config.toml
arch = "resmlp"
model = "self-supervised image encoder"
dataset = "small charts drawn from random numbers"
train_examples = 203450
image_size = 32
crop_scale_min = 0.4
horizontal_flip = true
color_jitter = 0.4
method = "simclr"
norm = "layernorm"
norm_position = "pre"
activation = "gelu"
mlp_ratio = 2
parallel_block = false
inner_norm = false
patch_size = [2, 2]
layers = 12
width = 192
projector_hidden = 512
projector_out = 128
projector_hidden_layers = 1
temperature = 0.3
init = "torch_default"
residual_init = "none"
optimizer = "adamw"
lr = 0.0012
beta1 = 0.9
beta2 = 0.999
eps = 1e-08
grad_clip = 1.0
gradient_noise = 0.1
steps = 14100
batch_size = 256
epochs = 17.7
lr_schedule = "cosine"
final_lr_fraction = 0.05
warmup_steps = 700
weight_decay = 0.1
Rows from block 2 of a small self-supervised image encoder, named by matrix and row number. Rows with one number belong to one neuron. Each number is 128 + 24 x the weight over its row's rms, rounded and kept within 0 to 255. All counts start at 0. Numbers have three digits each.
After each neuron's rows are labels from the 100 images, of 14848, where the neuron reaches its highest value: "top examples" is what is common among them. Only what is clearly more common there than usual is listed. The data: small charts drawn from random numbers.
# fc1: MLP up (model.blocks.2.mlp.fc1.weight, 384x192), inputs 96-191
# fc2: MLP down (model.blocks.2.mlp.fc2.weight, 192x384, transposed), outputs 96-191

fc1.190:131112112119144058184138133111103119126099090137161125113164118100105091134130127162183098153125107150114136110143111119151156100129143105105109137121107112115146120142145141140111156106113164142158137125082132125117119137154121124118129118104135164102118086179114181164162106130113122102
fc2.190:107135144164121121146120130089095170149154152147129098186139134148137144156148184141109149130123150129136139129136072144116085128129153145135092124138132147148180109098147157152106137158111109114095121153151090137135145113104100144177089138151119119166178136151106119147124151087071117143
top examples: lollipop chart; heat grid

fc1.48:120100109113150124141125137164138080112114110108108129128140138122134121161173122116115127095092079092122157112099168140116123075128118161085137109129100133118127135142160116121152159136117132168110113155133177167181106117151136139101124152159148136124133150169137173137137087136180130107
fc2.48:118160184101109160163118182102116163142111130156150081142080113153126105122128135093076078135141172141164160097102110126137110148188151103148110090128137157138116141162107134108098153117142144169118138134159085105096117101145100157123138099088111125152154134100141108108129156132120140150
top examples: stacked bars; items: eight; bar chart

fc1.331:126130162136078107128159123134147127102133126140128135109105146104116121145081145141175142142136134147140103138098143129155133102098108143099123152154159125106125149157115122124132115133163117105158142163085131175165161113148118110113109146110162169136134170137125139142131098143096157113
fc2.331:132118124136154098143135114168085129142121157115122140127170171171117099135099111122112148156120107125106131075157109141132103122125145124115124109102151104114078120083108135137114121113126130154150078132112117115109136138106152133102197153102121102116140099145147186131136142103144181136
top examples: heat grid; items: three

fc1.254:157074129128157131140123092138169127134109128173142110108141134072134145126128144126179122130167141130121137127116103152172144110124135107136109135114092168115137125123115141142137115156152153144134196115130105126104118163153154157172145136081137157095131092140110161135131126080120115104
fc2.254:094152170138116126156130160082074158147188138120111099133105146156137132147117126116081119113134114137134125129125135142116078172144102130134138138143111128093184129126174126111102144147137136110147117185183142142152134082104085126084137111177136095171134133099096144115115126165138129162
top examples: stacked bars; items: seven; peak in the middle; kind: bar chart

fc1.312:148145120162090079141138159152117135118142152122142145086164147095100116126149137110144127069105160087063111071115062122136124100135169135102146129148113151129112145114144153095095114149131112095086110161168083155148139110159147133130117115134112149110152122143105125171144134113133155141
fc2.312:133177139125137166128107160135171119093121122093107159154117112145165100105113103109151099132100140144166135069157133147083124117129090128149135117127143110142039098144119129157119097138158089108147117112127181129089139116124121117110111133122128119093120128112134127115143113181141091122
top examples: pie chart; ring chart

fc1.215:136115168103145083102120149080138104123065127128130127118194155146131139145117114147162129126120129076143098113120111105098151120172108151139115171125123111142127128152122072082097194118120158147160134089116126122142115140203135124114161148125134112141111143175122160124150134117126190115
fc2.215:115120129099133163115173125152184149123108140133154066164153132150117133136110108130185105149111124142154106126128136107163106130146129132100128099137153122156138131138124152189106113135148139089096136146104110127134137131154174135140086132127134101111122097098132138167134123098102144131
top examples: grid lines; horizontal bar chart

fc1.166:135102163164105092163153141179042119133124093127166107134115136132133111143107200152148137061141118126130104125108106125135142107115187137146120085148117135103143110151177142086134123138125109140148171123131131151157113174154141140130118120155162150136136124150105150135151088154105139105
fc2.166:098126120131191112120093118158131079147110161128133150123113151129153138147131109102084144143131143145139143146144104107164127128139152141141127148142123120158143112157140141116109147101110136127145121133131120106104113089086103155107169107151144121173127123170104101110116123091085173126
top examples: grid lines; falling; stacked bars

fc1.359:137110155132132096114135174125154099129088118143166120099152147123109163130130158119186139119080102104157124104108100135106172120150135125155122140131127132123117114103099130080098161141128109138145151130129142118145123113185122128149110134105138142130157156151146116128125130147105162123
fc2.359:133113106167092117119103096146091174153128145155141102157114122139127113092121129121158139147153125157129134142124173131118120102091096126147089131144106107074157150119162128144116082080141131148107149130130117133140149142128199212119124142170128088093111119098100103164126120082093134141
top examples: grid lines; horizontal bar chart; radar chart

fc1.43:120134132132171142129151160129125107120105154134105139166130134086145136110094138094131151098121127112132165138126101131089134148152169115094117094147126125140113129136157129096150131137153143179136115111142118133137065113167119146131148130085117149143142176119134128087158170165153134142
fc2.43:157117124144108139125117121098115149123146155137112129108137124142093106173089124126164112117156134170089109201124120130142113123153131142120121130112134123139169121111119119152134131116075117128105173126118139150120160174115145128093135119136114134151089093138120163136137105137133166131
top examples: grid lines; radar chart

fc1.160:129130134107113066104131121155098103141128190128164129143126142149159149143166129108133088109169138113126105130138151105167079073108176140116141140165119141102135112175123104166119117120137156114133150153127105140150147149141121155134113139137149099156099119122088151113134109120126143128
fc2.160:145140133082121167114136098113121108091121127102129152135162151145109162124127091101091122128056108149080128078089158121097124127173136105109126140118121182123072131161135143146107123144147100138119126146139148109114097121132146163099186132112116152127130132167147150136089093138177129117
top examples: heat grid

fc1.257:140139113143109124138154152148113135110120165108116091122128163130142121129115131111194103081132152102156113125148123146086177107122140086119120143113091101130110143113122098135133204138140105106131116146144159117162106134157094143100159121147108113139171111120107115143158142150126157116
fc2.257:142119107125150167103103129109128145140095161143133130168168122152121132131066140167126134149158131154129132141100170165134076117125128139145140104145121098124163107132106166194099103117158131143091125170056134110134136138124167138114154160162144124102086148140122148132132135146120110150
top examples: pie chart

fc1.249:167093139112120116176135149154139081170086093145130117112124151166122099133145162170164149114103116161113114113081081139116161128143148111143123089121133098122133124067117089086139155178120125167178157121089137144115127102140164099129140133099108154171132106119116107141106123123157143154
fc2.249:121111128141134180146093108082148152172110098149147138137112152131141135160125133143078168158132148122155110152134149136055110144142147141096139179128140171170125102157161181178142144130146105127119103121092120148140138093118102136139124099163117105097130141075103149107121114133130090120
top examples: stacked bars; horizontal bar chart

fc1.195:148104100132108100134129118120143127104121132142165155139174138131105105112143123135149095089109083129088125109125093122117123124114112125103123086111149087132118178104184169119123123140154115111107085129128105162153129142157185134117121170121159166070059119172104150116145116142153128154
fc2.195:105136169107131139154139150138104139151113137121173067101125113124143134097111126152165078091169158121121138111151090155100102132178122088113109123104131113132120101099095135144133106156151137114110135147152124150067126135157090146114164103108058122113170151130132126128116148184133141134
top examples: lollipop chart; dip in the middle

fc1.141:103123168130141055129126128157115150147085118136127114132124127130129211146155138156110150118107084095131106143069137118146085137117166150131117151163141164094139137093136129100093132143122179125106143130103139182133145124117131133142104113141167130120167171142126159145138111110098149151
fc2.141:123096117137135136124155126092142113075109145126158114126156154117168133102128097118161124092115134166091198093101084120111135151127085114131124146135117100165109097128111110145152150085139075152162149101131186123125133122159166102137154121109063108101051118115133104155127155080176120138
top examples: pie chart; dark theme

fc1.221:132103164133121147088124144113120161096141098165147154108155162112090113128126142146130107118144115142116153151126139117134114127101156142092105089121081125117147187112164125087102144154157153159102114109127137147098083141141147134126120133110121096079134142155107113112114147140155100122
fc2.221:085155081119133092129136156123109097178124132135097105117077111108099138114142155084065122138083134131147114129148152125109160143171134126125144150127151121104092106141130131105189116104096119137115128123154140183136178127162096160125111137111141098160130135073112116158114115141091148115
top examples: grid lines; radar chart

fc1.188:133099117107104084109159168149113147110124159125122129096105115120107141191156164154154114111161118134145114160135114145157131130080114173131145104146113156100118118163128142126111127128116139086124125164137097145124138123118148139129105146139183126129111216140100137100118121126148181108
fc2.188:133129135124134139132076118088133092128124099120144144117178141129165133114129155115110099095125097127094114114129126152137107094169118119106111144100159116133052156126131140098135116141151132116150156080164136108114148121155124108149195137110095162118125140135123135128132124166168112117
top examples: heat grid

fc1.69:170129102141096145101119181070137126124097140127094130137143132111126119139127183116144127111135125127121126141144115133108098143110116146082121172132074117165144165081140155122112103133131133136123119130106109127103107121141110151119147131118135146124153171140100109102102159116154128145
fc2.69:107118103135113146158170134147129127139171160092118147113144131125128098161131067158150119138134133143120149156152118113168143115150141108140100141097120126129109115130037128121165102092111129088135175118144129119167127147136144098154096146141128128163063091152128093129146139140124148135
top examples: grid lines; histogram; radar chart

fc1.278:115104163132100003143125133146147119116116130136111135126108100160117151154135105122108123141113136112155084119093090123122173130124163111112136149117122140095120137143119112144089118155104137136120151135132108115131149155140133120132118108121162100139125100119104136121091116120137203105
fc2.278:143131124149117129098096130111100127095160100111125129116120114155090111093136181138133098135138151181140113127101150134127135155106089144118157118094139113155107153101140120136140107104135133108123155110150138161109156135149131114138157153124069116115164156137148111108096117104152110160
top examples: lollipop chart; items: three

fc1.57:130100120146158127127122138151127123133106121108113135126120138144102144122173115097164104079102095092118099150053162130154126123134122114091137097157142114102156165122167108112145138145137124132125126146101195128165132108164142149093121142143130134085087149162143156159116095123145124143
fc2.57:146161122118097120120124145144077166172151106173148120136095106133109097133124137082078086129132211132137164089130118145116123157206121097141141124129134129137120131132107101100101157099122124153124136126185112126074127109123098170124127102111117109152150147095131077109117130158114129162
top examples: lollipop chart; bar chart; stacked bars

fc1.134:161114115106080123116102166160120127143133140139131127076121129159161117168100150137142125134104120083159140139148071178094148091150107130081115095090101127122127124156145167124078104136132099109135110159149155135123126103132105117142147119129133158132161097117100136150134142144156149104
fc2.134:152109096156142086120158153131165166153142193117131137139145132128129125159143162123097137134104165149151136118127150133100108150121165127130116128125184132152111123152105128106092090103138120091160129118129146116114132113103155128135120150122138124122087127118114086137130148131111094110
top examples: pie chart

fc1.293:119130135097086120134125128151125132146113094131146116077094116163092175172133196107112127142181108097114125149123113111154127102132140147068115093101119099058105129142133119127096168119140161115135119145135139122141134111138140137125137152151115159131158183183132131132137134139152104090
fc2.293:135101093125141142145113145168145173152119133126095120133114118136182127162140133106130133141121127122118117090123127097122149114121120133105166123127135118146130086135117125104136132112089140138109091155126182160159117155132137123127110188091153143128122119034167121095104127132105099149
top examples: stacked bars; flat; dip in the middle

fc1.62:134115088152141077100164138114140125108082110173142136124119156111106154108130113115128122118160136141136112129147114117161112176126150121130085096136087093130144172091141152102104127150147102146117089118143170133141061140143147131096123131145101116088135146162090127086094161111174142139
fc2.62:116113095111126153140089107148133096168164149089144116138076125145130120168109141147145092146164149118109106179152155102116114111136121144092084152141136103131145126124132098146146098120116095131150162118140151142115144182101102121152073126127129143138128105129109108116114121130078126132
top examples: grid lines

fc1.194:163106109110110107149108120121118119112131132174142137125149118114152081132126116132194123090167128110104133117138096120123134127107125125097122098133119103158146194133183162119106119146155144143100127138154103126114137160153131160102122162118149137089099121156085140138171129104142128144
fc2.194:127142161140125126113130166138111090156147114074130111124132135138117149098128096172156098119109143113114114135160092190072100135148123102111066144134121135131140117117140124163145108166154140112099122104146145128148129137185100157106158123141085117136193134125094151088139103147146160136
top examples: lollipop chart; dip in the middle

fc1.102:127089155106159090145153142129101166118139147154167121085182131117150157127107134109193112140175163115094131128160171116130156117120169158131117125122076137121130136137105086114110120119166138117137143098131123136093136153162141138140152110103143149120122187139112148136126127088100144093
fc2.102:117151124161105148156127155118120117167138145136146094153073120101101114126144122104084083066114139124146150118120135147156084129146088081131126107112161135152152158115142139104095143142152098141144129148144114141170112094109103128093133103153136117157142108113127140127143140164140122184
top examples: stacked bars; items: eight

fc1.74:094136143107163119134135152111116108141126085119097113130159160111116178154154159117149122147159145103105135104091134159180153118160105095161132121163124144132090134149097136130134135108149130158153164080150172127171063123167143084126146092092140084149151142132137141141109146166122125114
fc2.74:158128137165130101117134137144117130156112158136097133122096132128107116098124104148166122124136117136139078128138138067151088168095136127104130136110141101147164153114161164130100103130129144119102124150100104152099162128127110131153074147121157148129113149096115145138097118072102196106
top examples: lollipop chart

fc1.28:129151112120109083129178107174129155083127156117149125069125118133148103160117089106124134085103133113127125129156151096164143113111133112114122117132113085091125133140169075090119144159100078164130087124143114095146175131155131107082168109133108112152116149158126208120131115105142137147
fc2.28:116143119126134158109116117141145142121134084136139117160106117113157136159136081121157144115136158131151106134171072146127147125125166123120151146118157132174075118133134142118118122134110114141163130147098109136081115153140142151129078123119139137120138140143128167079167144146094109132
top examples: stacked bars; rising; items: three